From a checkpoint of a small model that predicts height in the pile at each pixel.
Model: 48-pixel images, norm groupnorm.
Training: soap at rate 0.0043, 9700 steps, batches of 384.
Rows from block 13, named by matrix and row number. Each number is 128 + 24 x the weight over its row's rms, rounded and kept within 0 to 255. All counts start at 0. Numbers have three digits each. After the name is the row's rms in percent of the matrix's.
# conv: 3x3 conv (model.decb.0.2.conv.weight, 256x256x3x3), inputs 228-246, a 3x3 kernel for each
conv.16 069:142138128142148126131137119130126155127109105137110135099119145115160136148149109140165138147157121103133120125126110114144137119129132131130124117134141126129130110135143105130158100118151117152137140139127098148126105117107136139146121134130127128128128125127130124130141141153132122183072150149130121135106146150118140092110107134119130149134154118120120135114127144124143118159105064149126157132208115128102147128112120129129119119125117111142145128128136122123105099129153120136138100137114109135180140124119
conv.17 078:160133130126139139109130135118083111104135148142129131084193173107123122078092164135149153124138123131117117145159116123123129103131149140129122146122117148122120118154121127114144135151148143115096094109175172124129141162139139115128118122140127126127126126127124127131212106204123166076047107146130145136134108099177151119158121135118145130121149136153117128135148114126142123149214153108127144102094131130105152133134121136141124137143115117112125126121153143152109154126110132162153152147119129111138132131157
conv.18 053:130162108131170181126167153109134148106117138116114133115137162147171195192164103113118083137162170129158160127135120122129129114127138122133121137133134125129125120139124109135157141136127157146127172170120095178154133131111133137139135132126128127130125127129130128130122200182139148136105121134090137113135124136161149092115129119130142133137152136120123117127129127135147140113128117145172151171169150144121135129129131115151126119126114119123133128129131125105093125118114122140140103106108134121119133149126
conv.19 096:133128080147141114169136121163108138124119120142130133129166129136101153078140145165150085138148114115122176135123110154134115129133107127136127105139145124133120121131114143135126125146118154163050115065118120138162110129104137139136116125119126132128137126126132127129116094139162124078081167152105129131124135169105125104093121133127125130135147120111119134136131127131138125129109083122125109150138139117141129109122109142123124120134112146136122103115131135141102138122111111109122103141136133122148128113103
conv.20 121:129093136128099083121114104125131135138134136123136130106081148114077115097183102138105123152115116124130126113134117119131163145122133117138125129133133123132128116129115133127138129124142103147145132082123154118077095120138120116137129124137131123124125126132129128128108111121076185100225056117125133112106110161095126107102117138103107132126120127112119131112131137120130136131107121129103102105124120154106128127131126137130126117134111128119153124132133135131112090121144115100129114123111098106158109113125
conv.21 107:110150106159089102130091120148140112151129110129150118174117108061131124148096138144090144139122109092137114117136140129132141151126116127149130115128130129135129131138114135116109133128111121112122129086096164087142126135136100125141134111114131134122128130131130127130079119174154077122133153106109141142128125129139119151120137142126117127133118111130132128125117122121110123121111150104129123123138110128133120134133142122136134136140118102122134131119129135138117129132123138121143114144148117122131167112114
conv.22 096:142129138140116104123129098130150111123146139146117128101066170111139109101134154132103102102119121105128141126138122130111117136137113113122139128110119136118131124141104103084127139151115071132132087140114192104173111124132139095103123116133132126127127129128129130126147155118139119049155078140084149150122109129127132152127112121112111125131134121126110128114115118115128129113124124135110073090128147143126118139127145135134109124126128129120130135123128130147131104109145101127119104118153136117134125162140
conv.23 053:154124116125130137122154118131123127145150137117125129100172199093160173106098104156159121145119141138122109126136132122133138133146132114137126129136122129127125116140116101128136168118139127166182159088137142096133124151141120121121128133122130128126128130132128131128121075196078209140091106109115140103139114130160137138120123139128130134134135124123121137124130140130136119105105151165160115174141119141124118122138117131128125140140132133123131135140129142134108136117138147128131131125133125123126137153134
conv.24 355:135176134160196162133172135129126127128127128128126126135169138167199162143175141132147129140157140136150136128129128128128129128129129129135128130136130129135130134146132140152141134147134135175140159201161141172139130137129130138134129137131127124127126123126127124127139175136168205168133177136134146134134146134133143133130138129136144137130139132129134128132137133130134130132182131169222176135182139128127127127127128128127127130135129132137133132134131130136129133136130132136133129139129134143136133139134
conv.25 085:104144137149107123113133140126102119113124135108120119134120128130140140136144125128132135108118124116165117125138113129119123143132128135114135121114128141108136152148107136121117121131131125096156070187163170103173131152121141125136134132141126128126131127127131132126164170122155123107090130126132158150103130105145111134122122134113119137143134131133107131122135122138130124110134121108131133141107169128127125142117127144124131121129136114115116149132112114148140119113095169140122112142156107124099168104131
conv.26 081:136131105147130156134146122170125153113129138133137113167116062163136149117148162132125187157158124090160112126131110123133141131127141125127122132144125123138133123110130123161151143140121153112083137155102052150196114121105129141139138127146132130133132133132125131131183081136118155107123139100127129122130146138116129114146147129124138140106124125120147121109126141117114145118126110166123149130145138137111116118112120126127129127132120127154134141129144105157119096136140137108122124147102136146130131140130
conv.27 157:110138151109111124138097127161137119139140132108145130138087122100114097101111138134057095147110113139116126121136142134135136137112118129126119123117134143097116165100082130108099116121143116144124128077173118144079107137127130128111146088130129131128128130131127137124107115140110097123099087166171136111124105150113084119126139137132129118115096129116123141116123126127115130088125165071104149114091141112133135121133134120129127141124129153128142124115117158129147124139156116106118145151145135152158131097130
conv.28 079:115122134115111102140091104131113126124159127126128133111110150145097100110111134152092135123111090142111073136121124125127139123138138129121132129121116131115129118086126146124114127150119158120080097117091147153080131125134127114125132129126130129127133131129125134126163046076117149103155167135127141125151135106135105119130124140121117115126129105119134136110126121126125132121112166101144108147083111121123116130131144131141117140129126143131131113132126137130118121119139116141118133132119149116102115131105
conv.29 160:131120138129098095109095125124109142136133103115155110122120120143069109073128147070153142146102103119100179116127142116128126148112130133125128136113134139109126124119114141122104123099148089124105126096169173144099112123130131121120145104153131131123126133130128136128127114135105129107124102117180156091120105145098100133134123121142116108137111132127127131123112125122117129111145153131080135080105158123108128148133118144109136118144133138112134145134126139136127103123149122111154165125118127119137130109128
conv.30 164:116151141116104100128081120127120121101142144135158146092126173143116084125117109106128155157120102161133103120132127133131126128133144122127124135121136145120136128087139115129113119136136096127098152066127119131117116117117137120099136104156125128129126130127129131124118137142161113101102085143109129146142105140148143133131104120120113129125125144131118118114114130118139142145102142134118091087134127127096130118126116138105132124137134145116126123146149116103130125124133122140152114128148137124115139130161
conv.31 178:111102108102088135131121132142140122113148133120130143097139098108076132136097151138093135131122110128097120120127134135119119136113122132117133123124138129113127114101126127126138121130123133084123109130106158080114122121137134108124124106131125136126129129127130127128158102142108093094088122134103123156120101148114100110148126131133132123102108128152136117125133116116110119112106106130076117149121110139101130132135119145125129129123125136125133128122112131134133121117137111085106128120159132125133113107102
conv.32 084:088159117113079137140077125130123118120127136146136126139097051119106120104130187112144122124119138143117103130118123143131132122138129122120123135116112140112138129118127138127106143130111133075074081139117151121163126134114145129124135120138131124128130129129124124130156081139114107114093177092107132137163145114104096144147139111129122122105120141141138116142129114124111142111122163113141078119091143127128107138130141116137134136116123149139120113130140106131127169145133148127115126130127174145114095124161
conv.33 058:091161115140134139168133127132152146136110112128120102172131103085139177148110145126089068148134116152136141126125125121143114113133134129148124128131125122127118165130118118142130119117121060147204079146126129076140128121117136145130134139125129125129126126127133124128029142187161083091074197171102153139136134135134110096119151130141131133144139102117137137143124111135117129166120124131135133135149098125131121136125132145138114126133120131142122130125123138113131127155124136101127091157152124134135137113111
conv.34 073:170131127138154115102138144119120118114135141123116135052121185167124114132133137112176111128121144169103121132129139116122139108127142153119118134127125117122135124129125127099124116146152152173163168182080121115102126124146137121109121133137126127126126126127124132129153138059168129153089113197168139107158110109106142145137137117120123114124125144133122132114133136125144129169168122140143158084115148118129130128126117129134144122132133128109128123132130118136151116122132113170134156129102131105115087140112
conv.35 062:144157132124147104133104122122127120133126139096111148083101182082191145195124098161117129083133160134123125124123126118118114125129135119131122116137122122142124125121117111133139139139148093083129137177074133166222121120115121124113140137133128121126129127130126128130101162140114127187097158144121124132103121118141154127126114098108109120143137141118111113124122120141143135102113114133123140158169142142137117122121131124123124127121132109120124149125137163110103097107124130126137128110103107091112131147143
conv.36 064:123131109159139141127146135114124159109099128142123122129127167180179094104117145099116135141133140107182141109128129124137129131120136122155122124140133131136127087118144154157123130117143134138082074150148125183099110133127143160127133117131127125133126129131127128130141133168119149140094158092122139116121140157096122140114130132121142155128150124125136121133119130135127112066144084135145131142142181112126146115127134129124120108139119133143131133103130107150085137127117147109140116156107113142161135110136
conv.37 086:101137145107136143129131127121126110158131119124133118117116172128121109074117178064133176139100151173091090140129123111134147121129142138133135132135113120136118110106145117132134141148100115126164180124116151150111131145138103128132135135131126127125125128131127131128135128152147108158096141085160127116114124134126146114148145121135143127109121143149138117136140126123125135105150208103148142077098131116137127127154131130142129149126131130119121132137115152114108130135129139132129168107106123143126125158131
conv.38 139:117117141100121133153130116137126105126124142142134129103112147118097147114136126105057128116128115126181159104121129105105145134104111137129105108124139125117127099108100103111138124110136077088104161114070188153154117114130113122130116104118127129132123125131127130128122133170066130163148106071150128123132116133121110103111128138141128122120105125130144126129129130124098121141080107117091138126160121134113131131127114105135145122122110117120125103115127142117106141133118123117140110134123123118134115110124
conv.39 080:115131117135127142104096125141159122118112122102129152064099127142105107137124161145134094141134126090150142119112136129139147123116121118136131139123132126134127118131121127132155125117115127097110127128105118136197097099119147127140136135106130129130123131129130123130127116188136098141057134165089092113138120138136111097123099124134119116122145122124115131129123121131137122128109148084137150122129129125121139132125132123142117116126127116133157132109133141102107109123141135110088092085138134120154148135107
conv.40 096:135122131094147120152097120121127105133135137120123127079129132155121138180118113127127116110150123166097140133109129133123109127130140140118140125141113116144119158109129141151116110147127102090146208110132108204097148122134125139106123150139122130126132126128129129128095163145131101124105137121160108144091157114145128119150116105111139135143160117135120113139131126139154135090190092111113139169079134140114134097130129130152107130128137127113111134129140156104116131118094130150152150107120129124103155144101
conv.41 200:152155143147198163141169139127128117124141127127120111120184162172183172143159148136159144133153169135144135142122124124120124129123143145122138140130130134127136145152136135163150143142129144154147164188150132175138142129140138128132134140147124129126125125127124128128147172148163194150127164135145138146134132137140161143138135134138147143126148140128135133133141133128143135119165152173186170113170157130123125128130126123134140139129137135129128133139140129130128128122127149142147137117135136130140139153154
conv.42 055:121113113117139156137141133130130138128138128145116137137130141131153110148088140149107158146112104157159086129120131109135137109143134125139132125139120125127128135130115111137126127137136108114155095099135172142060128130136123130118109137123128131128125129132126130130193112136089123156065130115107153116134137153138141133121140134109145138124131130124129144111137145118145130083123134117138107171115128126145123109142134135135126141124129125138131115135135120117131101131148124149110115123136099155155110162139
conv.43 063:117161151103201144166143114124125125153134107130122115140084169083201165182147116115130132126157148135131111143125115117126117133129122137116128128132134124126130141129112114136129153121122115181169155134147073141131142132112122136132142125139129128125128124126129128125094190107138187117098109209142121104112137135160144122146130115135134117146122115147121124131132128133133112141163148172160142127156090135128122132123129145133120138123113114116127131143125169114106114126138143127120122119122127122124163119126
conv.44 093:136109122114115128118106143125108137141138140112132129105127150135123074076136155151121129105137129114156119152149115127116110115132131139145123124125122112123135151111106165134116118167134149143113128114086147092117146162133121123117116127132131128122131127124130126129162124081144083077078126152157150129128115109103105142158145125123117134106127127133138128125121128116099139164160126146081114095101111113152122134127129118140136148158129126130107127136122147175148116109125097109134192178110125119116085116140
conv.45 050:133157126135169168150177143129121111129110121127116126064173171136154142179129126121136141113144147161141104127135123122128126125129132131144124133140118128142125121146127122149133142131130119219097150188159197112150128138127128144136128149129127124127126125130130125130167142138131216145142151172130141112147145124157149124135132122131145130133140128139127118136134126129131128150167110195194146157186137138123134121127124122145125131131115124124125135129133141124113125127118129132128125127110135137121138150129
conv.46 127:125100128111105105145099094104109127089127142146121146089123112136109113141113164150115143150124129144089078129105137104116149112140145128109138120133110129127134095115149108103144133137131115118118128100099111124117139114142137122118122136120125133126130131133122136133185127120114089194134112040104081142117117121137134159127108128108131113130129123141101129111135126117138122135104126111129095144118110134122116117117106140131105123101141111113134122144147121077133098090142114151125124064131088107133122134151
conv.47 063:140159139108182133137115124117104134144139148121133112166173171134125121141114085116170161103126127121116103147127125117129113138143124135123134123137122113135126143121143125136106144137106154139105209151112059131178148142117098131118134143132126129128133128126130130126161065127124165155131151173145140150119132091125154130133127131120144129135139127124128132124136145130142125114175096155134112188135089137124129124134130136140112120138133121111111158134124116137138112117107129135140136143131140136080161139112
conv.48 059:154157145133166146133146110129098114138132121134114132105208143102146181172138079158152125110141146131145111120141117118115127126131145133130114138136119119130138142139113106118133152141125119118156157121126118151149123142121115106125122148137125126126126126129129129130114102201166170076106179154124142128125118124150172134138125121122121117134141127128119115133115117126137132114204125159143139123126158154112139127138123124148111117147122107113120147133144113143131125108124137152156120127129117098127128175140
conv.49 069:139148128118125147134113130130146126116113116144134128113099205106131126122175102134111166134116143109111134115110151148119105129113111118127135126123128130131132108130136141123120139113130155112122130152131111128142105118153133119105128098113129129136124128129126126128095130136129120124167117160129111151158127144090127154130149128134137135124113127138141149118118135113121121100160155124105119117105117119134110133139135130118130131096147138116116104121112114118145164133115105118137118132141148142112105108136
conv.50 132:104115146113121130111108142115132124133136136136130143152142130103118118114107105101106119158122099127127129135128118135144118134125125146103132134127135127136129152093109131137114139108130078068085143104118147182152145113121144122121124108119126130131129133128135131120080139117120097118113095183150113148113147151122124119109122136130116128140127113120115137131127136128137110153098091103106119112129137112142125136129131144124120134131126126138131134130113128117146134134128112130122126142146118145142124130121
conv.51 066:150115094121068122102113126153120129109113144143124120065139140118106110128084149160172148074112103171108079128136120128134134119120137136145126116134122129129135120126123111134156119123113109092124112144077116104140115134125132139118116119135128126129127127131124130131232064161089111121092138067100133127130119146126142148117128132115132143120146129117125123119128139107126142103096108123119073140097190134140136128136124116145122122137126138140126119118134118128113124143134117134144112133131123145160122155149
conv.52 074:131131124142101121112118124140141137102132132118139135115144133069148137100095178143096132121119136181163102129132122137135134113136138140145120118131127136128125114114109110125120132144133182142198088116112135062091129108127127115117097118119129132130128131129128132132145136131117122107084124124120122117129114128156121122119115127120116135118137127121120127128116131111131137198117112123098147071120162134135131103118114112148111146134103123134140120121140133122122139122143129130119127152117139114146112144130
conv.53 066:126145125125147131122132132128111145144123123122142128085184161166143140122168098080146135090162122158160138117142111106116131109123143124123118141126124122133122101116139107114129119154135102192115139148133137121124112135111112109121119132138128132124123128132133126129102124124138144106121162174109141111125116126151158113127113117131124112119143137135108109120120118126138132120127116129158155129163132142110137122124111122126144109152106123115143147122146121134096104115115122120157114121091125119133131160136
conv.54 049:136137129132124122100136135133101131133127133121135137106097133145168128139152147098098100152128121148125139120131137114130126115134127136129117138133126138125128138115113105125106131131134103108108117144116160114111115150146122124116118128132129132129126128131128128129149137152124142080085144149132152097143130137157124130123139114120122118124116137133124123125113119126124125138148103122114119136149099128141120127147140144137131125134113126121123127129130120136124121123142139135130121137111110114127120139128
conv.55 139:124141131116128126156094106113129116132132157113144144147048142079130110146143091142111099086110130159097127122132118125115126119119145114097146126116128122124128086120134113094141145126131119083112100099149102177129128106143120137122134109138127132121130130133127138131123161144065083184091109106095089136116122134155141135135105123108122145123124161130105115123124130125126143136085105118103109115151144143110131099124122129125138109123131130120136134148123124134115125105121149111141120104113132130136137134153
conv.56 044:156143137126159154111142122122113150102121100129118122079190124190149131130130137126132134153125145115122154121131112136124125133124129133111125141120135127113137124128131114114139140121121145092170110152219163150092132122124147120133124126128125129129124128128129131128123159139171157153104134175119092131155104137116132103118099137130123126133153130122104124123116123133148133127161111145152139106163138129112140112141124133133132124119121140126129135127122136095098124107112134143130141086114141103128120142114
conv.57 113:158144108131147142130120131125130122136131163142095121134148082100096172136145109151150099131145106134120135141137122112122107134124138108127146136136113128142102158147104100134149137100122075148078125128127164097158142127127107144097136140136129131120129125130129123134161163117093155167188102089119155122111126126182131108133142107124130132142130130115138117126127121136132124123106188140136110113155103166128119128128124140113113116151120106124123151140132146153120118120107132127130123132135115134107169139120
conv.58 075:134151109146097107105118128122092123129130141152118121155136088164101118162117098102123126099086120133162119136127117122139138120160141126126119124139118127138127125137135127110129103144116113204007104128137170096194118150124125122129112132140127130124133128130128130133143134121073150125155088139134110125132127084096150141121126123106135127132146137116120122124142113133149133161141084085125168141106132118140115115120114143132152127132117122121117123138148114129106117115098117184147143125092115141117110162144
conv.59 063:106149129136145151138151148128117140130135130144120124144114055185119144121175181123128112131116124153151124117153126119123142120127136128141116133133122131129124104150147104125137146117132138134117152119123132130119125140126120117132118123139126129130125128131127129134081191150128161157130105138117132108123124128157140121137137131130136119121124131143137112144136122128130132106148159166159102126142118124123136124144122127146133127138117126121131127125148127137101143120105135142137109122123127104128115123143
conv.60 141:114115134133098084122104124136122129139133119099139139158120082130107117090087206106127070151137131151151143115115146128120120123126139124123128132125137143125123140115099127138103128121163076107070101092174137180162117121125130119125135125130128128128129134130129135130161120132130105088087101105125148140096117113115132128109125135112114122106121140117115130130117127125128125118106124091100137114102141133120130129123117127131129125128141137125123125134140118131123113121113121124144116132148121125124115125137
conv.61 063:162121155105130122109121087093111150140137124123138129156113154079131120100132124111106148165105107118135118131117127120131123150143115126112132143129130124120141142134114145105129130127116115042132076106121146113150127136132127119123156125123131129125129133130129132129174138092142115057148113125154133120137113131096098164125109128118131145141145123132107134112128149123142118149104109083106135126165097129146123140139138144125112139116140110126121153141118145133129102118163111133124157125124095114143146124140
conv.62 096:133161107134104125126106129121141091134132138115100126164136065128091132115130106183109067104103134127100120126117142110112129118132143120122139140120111133130119148135119106108152109120119136093099112129109127094137157123130112115133125149129124133126129132129127132129121156119115072156101080129122114159134117081132124123139152121130113117113109132124136121147130101139110122160114124125133095079107185130154111103130155126144129126111150105113115129125123129134160113127102141133122115090176110111114110130128
conv.63 043:137130119116144140123176149126115125117105100142120146109186092136157139178118150113132117137143136118149129120126134133138132117124124146124119125128133114128128112121137144132126136121128151135120098122186114170113122125127143144144126133120124126130126124126131122128128221119135083161087063177135104118132140124110125104134125111137136125124142134143123117127122122122141127134153074131144150148192100120120128125131129131124142119115130143136132114130120112106122141133126111141117136112122139142141107143115
conv.64 088:087134146125110118131120136100116142140121126128142101103093177115154082134153134068169171108108139165112081144136112118125130130124144146138113132126117128123120107120128123134117139142144097132123159126119108131148134143108111146125142119153125128130126129132126132134136164102157116092131104129146124106120115140107144163136134128120131140104148134136128124122120137103133136081161144103105156146104121110140140123117126126131138140142112128130132129123151151132112103116128122113148161122098126137144121134162
conv.65 099:098112107117123120155144127117119118142126151139138122123088117148127091129136151087123139102127111148144126138149129136132117119136120150134128123126131126120131126090133131139135127166136056137186118145157165110094141152127122141137109122143127124132132130127128132125100097120161123130136152124157135130074144115085124160141150124113135126114106149124138131119137134134106131120186146101126154083091140146124120136113120118132139149141132128142116135128127116132141107126103126114135139161130100146124105100154
conv.66 132:110147122081094133120073118127111145085127171122152125114113111101099157135139120145121094117112127167120115133135112130134125120117147120119136125125126114123125120095127103125139141139120040135135118077153084128146136136125127129116146115137128129129127130133131131128105117157133106096145101062106127114102129128133100116113136138107140152120123141104134140110132137130131144119091169085125126113106115137125121129134120113131149113146113144127118138116149114137119124130128133119160129128103127137131113114156
conv.67 056:111147128171137119136159123136127103138129119093129130121134118116197155164153163130094098088122154177132103115140138116108123129119134127129126130123116140129115146128100121128134136145132137134102142125108101168177123140139127120132139144130126128124127127129126130133184176082166127129078127070116131120118118130168130145137136108133133123115126149126120114129124129119127145103121100146173117144123181152146119128141124109134136123123129124111124138134132134123127119116134117124155130128130145110124140148127
conv.68 165:139124132135092100124100111138151116136132140150143142151077133107107089126106124128125104119155138103110141128118121141150127123136133108120139121127128129124130132110101121107115126126132121092121127125139123095160097100129105116121124126134134136127129130130129130128085083118078128135172112122104134127117123112095100136102119138116111117122108122130129120111107125135104114147121115116113083098076176124111116118119135134122108115119134130148121116127145138120105118130120122112126122122136125135124096121149
conv.69 030:138149134137167151145139133113124124132128124128120123150171118100145161104173144137152147142151107135148112126134121129129128131130126134120126128123126130125129145135103135148127122130131086151161193182065161168107144141123129142141115134133129126127128125127130124127063195107188146109219115109144130128122139128134122118141138136123134135117121125142129125130131134109121125189144144167191146087136110141116136122113118139141132137133120124123122132128130152130124134127131110132139143138122136130142116111128
conv.70 183:132109137109102101137107105139114114143122106142124140124126127076110122131089122162108133069112144106110118128125123131134131145131118131144116109128144132117121133126131124113088135118110141079133107114109148111103124131119119122138126130110127126125135126125125132131157121043142107107147092122114132132115127147149130118132099130134134104134137119133110124130129122135129126094105106128083098168126111122138139139122107147134105129113136118124125135117121119115144123118134151144100115124146137147138162140094
conv.71 043:117154126107138113152122152143113120117112111119126126182088122098116100134123127129090159094112163116095130131118142119127133114114131133111127114121119132111117134112132127125114110127137156131115209155134153118139139127139127150134126127123124126130123121125123128128138144097106107112148136132151108122112131116132091123134124117128123120136116122134130127123124121132119128158173139136149154100089109124130111115140144117139140126107135125126123110104127147114118113130132139102110144120095114130128123094127
conv.72 064:182132146171155108093155110144095116141123121103104126137189161181164101085099153147118126106133092118139158124140124116111112132140135124135124127111118130116128146117099134120114104140141066179088098083152152132143119164123132117125137136133128124124129124123130125125158149102173150093109081140136162124105115130154138097131122125126127129144138122126123137118132130136141114171141161180111134077159101143124142128110124132114119126136126111099119135125118140144125104120128122155139111164146084103143158130092
conv.73 054:142124125139134138146157129136129123127100103140137135117175110119126116147105127133109138142142113134127112117121129120127135120120130132135116123132136120125130112103136131124124108133140154116193105125145134136100126104141117127135102132114125126134125127131130128128164092067162158093119174170143135124121140156112126107114122145135127130111138129126123135115129132127122132118127126146109168157133092120114137124134125118140140125117119124131131123115123124117143118153131137115127129148140108139167111125117
conv.74 049:123111082121125110160144142132131112101110107132115122136128109122137149128112125151088163100106123119105106134105134121119132116116125143116126108124121126114118122101135118135153114114128155122203122161056156131056141090133114122132114104126125127130126123126122129130151121101127113156143128118136112134120132129120095119127132119113128123131125119126136133117123131120126132134169138109100155106107136134122112115136130129139124142104123124129124112112128148088129118127128114127129140111107114127137116125119
conv.75 176:118123139119114109153100104174117113142138112129148123091151103177068078167121095136102124129093126080131142116130132142119106152109111138124123116129116130115129143128107145108084119120124111090133148124049177144054127122126132119111130118124124129131128126121133129121119053173118125124136151112159116148113136116109093129136114124137124084129121104134118138118118114123107114159141071134082109137096088132122126136128095135120115128121145150123106145112112127120154134113100112108113133125139147125088137093099
conv.76 063:116143169090147133124108147106123136144149134111129135159123161145117097124118101149127156103113178135077094127124135122132119134115140130125129122137121124135130145148141119113120101106131122043116139134109176159092154127136115137122133133123126129129130132129124132129095130119136098142131130156154095133110143117140145149132121120130126123128142129141129115138131124124136124132113139121118151103113125113141127118143132132146116128113150108128120141118128164108125094115117141131114159083116110119126131140144
conv.77 064:162102140117135117144132096103110131137137122116107115086182157125069154182105076158134166154128144126103084135129129126131121142130135128121127120120120130119131116123119123133104154117133124084137130162057133186107157140138120118118122117140126125126129128127127127121170129120154130074143124079144100125104108125168151109135129134118131142136117120136133133104137163111133134168112080153126139190124118130132110128118125138110132147129137120122120134153113139112145093125149117139113143114124100128121163137119
conv.78 108:113143117091103140147109121140129135093122114136128133108116107110074136163133089111104117107113138158131115122133121134128149104120138133125124115128130127118130116106128092105145114151130106144185138106102116120085109122116127132144120110143125135128128127126129131128100116128099109136154108150066120136121109114099108122095112123105115112129125137109118122124122111129134133132117095073118135135108129126126125112138120140136147108126125140130128111103144106109126120109097113123116086096139099105123085112134
conv.79 137:142153127124128077139074117105135135133127142135128140134113156127121104084100124116101104142124131150142144119128139115144139125137128126129134111148134122131123112132118105120128139110138104088168104121162136179116119126133110125132113119116130127128133128131129134129070147191173108061131121105141139146106139123106098130104149150106132133137102112118131136111123128136107117096154129098084147135079141108133125139122126133131122139127138119139134127122132127119128113116141129110139127164147100155128124100149
conv.80 049:113153138125155147132148143122130151116123108131146115129125097131121130134190150074131154146127112159113104135122132121133127127102129137120125125129131131128128125115141111132137126133133190168083102120187085118146147137121130143146126110132125131130125128128130127126143161094164110106165170121147130120095125150129100123125124130126139141123128140127129123122129140126137140109137165130116173124158092131122136127135141122132122140117120131144126124109122144119112141143136125111137148125109118132150124090136
conv.81 077:115112154118130138132139123115125136148147137128142123118112152101162094095122135100087167128135111128153129132132134122117134129115125137129123134136116116133126119109109115107129139142119058127154072158156180156158126105121108094110111110132130129128130131132131127131116121147137102084098072104141132128123121134098150159140136122107125135104122130130109135103112129113114135128132126104106109097094155131139124127151138125112123161125119120119143126129134166143129110131163106125139151141142131136152101157147
conv.82 098:103116137129091126103110111115142118129142138130104138103062112135157082148176152110086159094121135162158111134130120125115139136124137137125124130131123144121127124112117146133131158154139150094109118118088170128091150117131128122124118138137127130126131131128130135128103051149098095149163171114135129137116096119123100134134125122109115121130128131124117111120122121134128144113154098092108148118121157140126114126129125134146125143120134118119110139124124133121132096095119130136135163120112100113114128096125
conv.83 088:127101114107115087154087112132125129135115084142130127118124152092085121115115100144129126135096126122081103113117122127136142131131118129130123120123141122109132110125125140131098138106121164122139151121165137085091098113133129140142126127128128126128126128127127133127062118152144117076131118146116113111151116142073105149111123146127115119129116122129117134128115129126120121100109105110113103160128111099142143132143127143129118112114118140122145106138121125101124136114131113116106115128130130123153101104125
conv.84 049:105113118115128141135165151141129129126129132122125137058109101183135093171134192104093142162119131153154099133123137106130136109123133132132134116132132128129120112102131136149147140142139105125135088092129102118164142142138127149133124134123128128131122125126124127128140126124139080152089139098116112136119128155152136108133139140130146133113133130129134144117129133118132131101145147163181113157101125116137132140130127116128136142122135126141140103119133136107132119136145128134121121129126103155162117134137
conv.85 083:140156150151130089109103124126125111150138147109131135170103120171125089094128139126115148113142101166114125124131130131124119128137145135129132139129121136133121143125114146117126120144130103060113071126118204172119136118120116111115126109144127125128129132130129129128147179120088150146130083152128149158121147112140129130132127124122124115132135125131120122132141117139134129133134144127141143086127152148133109123134126126158137137122145118122125151117131129126148098131113159141113102140168131128117131123131
conv.86 098:130115116124125101133124108126161109112124127136117149132141103109107149135085154171132122115131111127114108116134133144124132131132123125128130136116127143125132114148118139118115134114123112055099122065130158186091117106129129119122127121111129132128129132130126134131158106106102112124144115114086123142142100102146130119126104135127107109137113112133121117130121111126123113110088128130127122137123138124119147133116112134146111113135134122125123130130126105120135158115108142148110081123161128106136136123119
conv.87 055:086155147138120125139148142107077139141149121146139116160186102098125134135105124124150167125118152139107104131130127122125129139133129129121126122134132132129130087130121143113121163132148157107142108120208133078144127158122113113130124121143125127126126126131127127128189140167104150114063127087128092133117131153169165149129127137125135146119147134146115129129135140108145139152159089112157118150096150119139111132130131133146137135117132109110133129152135134152132137119157128143153123121126125137153142146164
conv.88 078:126123137149151110148140104141131139135132094128133154065140171104147144180112112114112150162170102151123125119145111139135128138115113128128133111132144121134118106118106118122138141124148152181114128146131067107121102134126125125137136108120126131126129126127130124126094129103167180089149122196115128144111154165117127111114129157113137125123111124125126150096134149119142112123111123156111121087185136126120131139143118142105138114130106120130144133130115122156123117124154093118110110144138116125152113111102
conv.89 187:129171147163171176139171136126127115141119131115110124138152151154193173147189136136147130155158139140149121125142132125125125122132133120161123135144136132143127135171136151155153129142146119178146159191147192147148117154134128142133140148132129119129126124126127123128114162157174192159137153181131157131139143127154156141121148129141149139138150143126131129132142139122149141143147142153196163138166137131129123134128128123134127124139129124132127146138130135127130125130115136163127124142128136140120142167128
conv.90 091:128146128114094114113090120125123106141136148122108135127125104140101085126108111128132123111102137066077146128129129133131122136132142110110129136113119124116137155116127109096124081109138155081098125103116127112139134137129121114138129138138130128126127130131127127127184123129089076146113086102128104141103128123133105137132134114133112125128114144119132112119123122140113135142101105116135077114097143142133105130111139108127133130119147128123125127135126108121167106115118127130143128107130136129121151137138
conv.91 085:134125135118119139107125133115115106134128137124112139097072124144152052173115158150101136121123083096161124140132122124122112128142112151122133116107123126119120119123134117133129116126142095133141130166076160115132138114140115127122120141127130126126132129124133129127103108081127143167093134201115125134103117112133148113129107125113128128133145130124118117125130127138127122150138130125128104090127120143127134111121141131131122143131127120120130131135115144139124110112117122150113123117136111112125134143119
conv.92 037:129153159113170158123136134102106123137130128124116130126185151096126132177125076144153163108131153127121103137118138116126117135132132134113127133122124125118133127126137117121137136135140104109126146110146157151097143118134123119120124131133124124127124126127126131128088175126176145117151114167150106134123109135154144120133125138133135129127136123133115132123134137120134127140141086162176122142141167127130129133133125123150121137116132110118119140137131150110138104114134125144128151117124128119129141133126
conv.93 087:142120123104129163101148149122100129122129121138111127121144128159102113100142164113139162149127116108109119121125136111115148119139141129119126131136131119129129107138181115117139103108122170179138129179106132072100138128142112111145115143119125129130127128130125128132119152133108131168209096085130122128130142122140127140136123132111151127129127137147133115108134140118133137172155152154131135108138086148119118118137128135131134133113121118117133123137142118127118105119142130168129135097120116129137106177148
conv.94 071:163129126122158130141157113127127124138126114144087129167144152161167131112130134156122108127168117127128140116140139125124129120133128128134127129133117124128119155151126119131147102118120126176107162121092097118140126127148120128118128146120126127127127123128128127128068145174110138167188141084126145089138133138161105143118117121124139121153134132120125129119138129143133131123164157167166119124122117126135131107141137145130123112139121137125124138129118138121113120140147132158122107111121124130145171142094
conv.95 102:094123149117090139117094102109128132124125124141138126126113123084113117123138142098147152138127121128111096130107140112122137119122126140118135127127121118136131095115164108103120125130109156162116068123125088082143134109144125127133121112119129130127127131129127129128108147160125125115106065106109126135128120109137140118129132147114132112108111130141129140115127112109114120140119160109142104105093134126104128125136127132145129145121130123129136124125123129104137121130139141153101127116147129150134099141136